Weights of a small model that answers yes/no questions on an image's attributes: 5.51M parameters, soap at rate 0.0013.
Rows from block 2 of the image encoder of a small model that answers yes/no questions on an image's attributes, named by matrix and row number. Rows with one number belong to one channel. Each number is 128 + 32 x the weight over its row's rms, rounded and kept within 0 to 255. All counts start at 0.
After each channel's rows are labels from the 100 images, of 14976, where the channel reaches its highest value: "colour at peak" is the nearest of a few named colours to the mean colour under the peak; "top examples" is what is common among them. Only what is clearly more common there than usual is listed. The data: fractals drawn by 1,000 iterated function systems, in grey. In brackets: how many of the 100.
# convs0: expand pointwise conv (encoder.blocks.2.convs.0.weight, 192x32x1x1), inputs 0-31
# convs1: depthwise 3x3 conv (encoder.blocks.2.convs.1.weight, 192x1x3x3, trained with AdamW), a 3x3 kernel
# convs2: project pointwise conv (encoder.blocks.2.convs.2.weight, 32x192x1x1, transposed), outputs 0-31

convs0.82 [107 132 133 171 218 133 139 104  74  72 116 138 168 136 100 117 140 183 154 173 140  97 136 144  99  95 148 125  99  94 101 110]
convs1.82 [108  98  95 155 136  72 129 159  84]
convs2.82 [115 102 124 145 132 122 145 133  50 161 130  92 177 132 130 160  99 224  86 132  79 132 128 146 127 112 116 186 155 121 139 141]
colour at peak: black (97)
top examples: dark on light (75)

convs0.114 [154 111 150 147 130 113 126 133 132 102 157 103 210 181 182  97 126 135 159 116 159 130 149 100 171 117 161  80 135 117 206 114]
convs1.114 [ 86 134 121 114 133 113 112  90  56]
convs2.114 [ 64 124 166 151 126 163 129 135 106 127 173 162 143 144 151 186 137 149 101 135 162 160  64 135 133 160  86  69  92  91 146 102]
colour at peak: white (67)
top examples: dark on light (64); dense (25)

convs0.95 [135  90 144 136 133  74 115 170 155 147 163 185 130 145 101  77 188 171 145 157  97 119 183 121 176 123 138  81  99 130 151 140]
convs1.95 [135 148 168  73 126 128  66 115 139]
convs2.95 [ 77  89  93  75 151 142 134 156 142 127  92 148 101 129  99  81 129 130 195 165 127 146 136 159  38 138 129 152 149 153 120 114]
colour at peak: black (100)
top examples: dark on light (64)

convs0.138 [141 122 141  89  99 178  86 187 144 113 128  76 128 155  97 140 133 137 105 143  87 115 103  90  42 176 112 112 131  93 159 123]
convs1.138 [153 163 129 189 185 132 139 123 141]
convs2.138 [ 72  97 129 142 187 127 147 150 173 126 140 134 116 116  99 165 196 113  69 120 149 148  92  81  81 142 145 157 155 121 173 109]
colour at peak: white (100)
top examples: dark on light (100)

convs0.13 [158 197 168 138 154 155 136  84 126 151  84 158 120 113 107 134 140 123  76 131  85 175  90  89 123 138  58 101 158 108  99 115]
convs1.13 [163 190 143 170 143 134 152 157 149]
convs2.13 [108  98 161 138  86  92 106 118  90 125 164 175  82  99 169  97  74 130 157 140 125 163 149 105 175 173 171 119 165 167 103 139]
colour at peak: grey (81)
top examples: dense (30)

convs0.108 [160 119 142 124 122 161 112 100 108 106 149 153 141  85 228 135 124  80 146 136  99 120 171  73  96 140 103 123 126 155  78 171]
convs1.108 [126 145 174 171 142 157 160 127 182]
convs2.108 [114  72 159 181 112 120 146  94 113 157 150 153 140 131 134 118  85 115  86 144  97 116  99  54 197 145 129 144 105 158 128 185]
colour at peak: grey (72)
top examples: dark on light (76)

convs0.100 [ 98 164 101 118 176 117 135 129 152 122 132 130 149 170 148 167 165 145 151  96 102 200 106  27 120 150 104 108 131  98 117 138]
convs1.100 [168 139 142 157 165 149 175 171 151]
convs2.100 [111  93 168 185 132 155 107 108 109 135 113 128  69  74 165 160  85 124 144 163 113 120 156 128 109 119 156 186 130 181  79 161]
colour at peak: grey (75)
top examples: dark on light (80)

convs0.22 [150 129  94 148 133  95 133 132 157  63 130 126 127 118 139 116 161 148 141 127 178 186 112 134 160 153 113  72 187 171 158 199]
convs1.22 [ 91 119 112 132 127 171 107  85  70]
convs2.22 [114 175 146 152 182  80 134 129 115 147 117 143 148 131 176 169 142 104 163 181 182 110 111  92 153 109 120  71 140 177  91  92]
colour at peak: white (76)
top examples: dark on light (82)

convs0.83 [114  97  47  96 140 108 179 180 106 162 136 128  81 123 104 125  85 123 100 136 140  61 136 134 132 124 113 145 179 108 103 173]
convs1.83 [167 199 136 135 155 143 125 157 156]
convs2.83 [161 120 158 165 119  93 125  99 150 107 149 189 126 174 161 186 100 175 142  57 104 130 140 166 144 119 176 163 110 109 117 107]
colour at peak: white (100)
top examples: dark on light (100)

convs0.120 [137 173 110 163 151 179  87 123  90  88 157 124 110 115  91  68 181 126 138 122  91 115 120 155  50 158 126 127 105  87 140 143]
convs1.120 [149 124  87 171 128  99 109  83  83]
convs2.120 [126 140  84 113 103 144  89 108 121 128 115  77  55 124 121  98 155 125  82 124 102 119 143 138  88 180 149 169 158 115  83 200]
colour at peak: black (89)
top examples: dark on light (65)

convs0.154 [ 89 156 108 162 173 156 174 124 117 124  93 178 164 156  70 164  84 115 142 107 136 115 121 150 139 166  98 119 133 176  73  84]
convs1.154 [156 159 100 139 116  78 120  95  75]
convs2.154 [ 96 140  85 125  84 172 100 125 103 152 161 137 123 135 143  35 107 159  72 178 173 118 115 123 145 118 130 167 155 147 166 122]
colour at peak: black (86)
top examples: dark on light (63)

convs0.139 [ 49 139 146  87 121  91 145 122 162 178 142 145 111 136 124 154  82 155 101 141 158  95 120  96  78  92 106  92  84  74 125 123]
convs1.139 [127  88 115  83 115 135 137 157 193]
convs2.139 [129 157  69 103 113  93 157 121  88  81 103  47 148 157  44  92 103 125 137 158 137 117 131 129 116 162 142  98 143 145 113 127]
colour at peak: black (97)
top examples: dark on light (73)

convs0.57 [ 80  89 181  90 190 129  90  87 121 128 147 104  93 119 103 136 111 154 102 161 127 119 179 124 158 133 119 203 164  91 127 116]
convs1.57 [ 98 121 178 134 109 175 149  99 172]
convs2.57 [173 126 108 110  76 126 122 136 148 162 150 133 124  91 154  70  90 117  92 163 131 162 186 124 146 189 107  93 146  93 168 172]
colour at peak: white (100)
top examples: dark on light (100)

convs0.135 [118 159 160  63 113 133 163 149  67 155 158 146  98  78  64 112 124 138  82 124 134  64 106 154 128 106 138 136 149  97 126 166]
convs1.135 [191 171 160  98 134 159 131 142 144]
convs2.135 [116  78 146  85 160  99 137  75 168 121 122 160 126 161 207 177 111 151 181  86 135 156 148 128 162 142  85 133 122  99 126 131]
colour at peak: white (100)
top examples: dark on light (100)

convs0.79 [ 85  73 202 160 127  97 165 159 182 139 138 171 110 126 107  85  96  93 148  91 135  97 141 135 138 109 134 150 115 189 135 147]
convs1.79 [122 146 147 110  72 132 136  97  65]
convs2.79 [167  57 128 142  81 174 147 133 107 177  95 134 123  90 136 131 137 112 185  95 109 101  76  81 123 134  96 165  96 144 159 148]
colour at peak: black (89)
top examples: dark on light (85)

convs0.128 [160 139 125 134 135 146 159 115 202 130 144 131 103 155 177  84  74 140 151  97  98 131  97  96 165 161 144 144 108 189 105 187]
convs1.128 [168 195 146 143 134 154  93 107 117]
convs2.128 [ 40 134  80 117  81 136 106  84  90 145 159 136 108 125 161 109 142 151 120 149 107 134 109 148 154  57 110 144 137  77 107  90]
colour at peak: black (90)
top examples: dark on light (67)

convs0.68 [170 117 122  99 146 124 159 144 120 182  32 160 153 106 110 136 147 123 116 105 102 190 123 149 143 157  94  92 103 104  85  94]
convs1.68 [170 187 166 147 159 146 152 144 132]
convs2.68 [143 110 160 139  91 128 147 158  89  84 130 188  69  96  73 112 143 109 111 118 123 114 130 113 171 142 153 132 103 170  64 184]
colour at peak: grey (83)
top examples: dense (28)

convs0.35 [112 167 139  91 100 127 134  91 135 128 127  98 134 110 118 164 139 139  94 100 168  62 108  76 175 105 199  78 119 164 144  91]
convs1.35 [116 116 130  69 144 137  64 125 157]
convs2.35 [173 124  85  81 106 198 108 108 123 167 109 154 126 126 112  77 128  87 171 150 141 187 139 175 156 134 103 138 138 106 100  83]
colour at peak: black (98)
top examples: dark on light (66)

convs0.123 [118 177 126 156 102 106  45 146  75 114 174 127 154  82 126  81 104 135 128  96 112 147 141 151 136  90 111 142 128 189 175 122]
convs1.123 [133 119  89 172 114  64 150 124  98]
convs2.123 [109 157  78 152 138  91 139 147 104 140 123 154 108  77  76 130 109 129 144 119  74 143 147  93 104 159  46 170 114 144 162 178]
colour at peak: black (89)
top examples: dark on light (72)

convs0.55 [153  86  89 159 123 138 127 139 176 154 165 171 148 144 144  87 175 131 167 137 167 155 165 145  91  65 109  99 155 131  68 107]
convs1.55 [135 179 137 157 188 128 168 149 132]
convs2.55 [104 128 158 136 134  87 129 133 162  62  85 113 105  74 121 115  96 178 102 109 132 176 147 133 185 156  68 169 114 147 117 158]
colour at peak: grey (44)
top examples: dark on light (63)

convs0.9 [122 104 136 124 128 142  88 109 144  74 163 106  53 113  74 120 103  96 186 113  78  58  85 128 106 140 104 121 115 131 143 132]
convs1.9 [125 103  99 138 141 129 161 205 148]
convs2.9 [110 222 156 123 144 139 145 138 155 146 131 105 124 165 109 187  81 137 136  76 136 114 184 160 114 129 128 130  89 139  74  95]
colour at peak: white (99)
top examples: dark on light (77)

convs0.113 [ 70  87 106 149 134 172 109 200 100  68 145 114 116 104  68 125 154 129 127 181 129 141  89 108 127 164 137 106 106 111 147 168]
convs1.113 [173 145 147 183 174 155 147 138 141]
convs2.113 [174 162 100 158 142 152 177 117 173 151 138 130 132 104 128 195 169 137  67 137 155 105 135 179  82  98 125 131 145 161 168  90]
colour at peak: white (100)
top examples: dark on light (100)

convs0.19 [105 126 210 121 151  81  71 102 195  90 103 127 156 135 174  86 132  97 169 112 124 135 164 105  98  93 129 126 122 147 141 123]
convs1.19 [112  70  89 123 132  91 112 127  79]
convs2.19 [146 116  50 158 120 126 105 100 115 171 143 187 124 152 103 111  70  87 129 150 109 150  78 173 133 108 105 109  74 147  94 135]
colour at peak: grey (38)
top examples: sparse (73); two maps (68)

convs0.145 [143 143 158 135 103 106 126 126 141 188 141 165 157 149 129 118 120 173 166 185 107 115 157 126  86 109  75  63 143  81  67 130]
convs1.145 [137 124 130  81 113  67  76 113 123]
convs2.145 [ 88 121 123 122 139 159 120 159  63 141 115 113 122 165  65 154 120 157  57 174 109 112 130 114 135 151 207 128  90 121 152 150]
colour at peak: white (91)
top examples: dark on light (89)

convs0.66 [100 127 161  89 146 121 119 112 119 121 118  92 144 143 133  90 183 136 133 220 145  63 128  84 109 115 143 109 113 147 201 112]
convs1.66 [ 93  88  92  88 107 100  86 139 148]
convs2.66 [119 129 111 142  65 173 110  96 136 118 123  88 141  96 115 160 133 144 185 129  79 102 138 165 128 143 149 145 180 121  41 166]
colour at peak: black (85)
top examples: dark on light (92)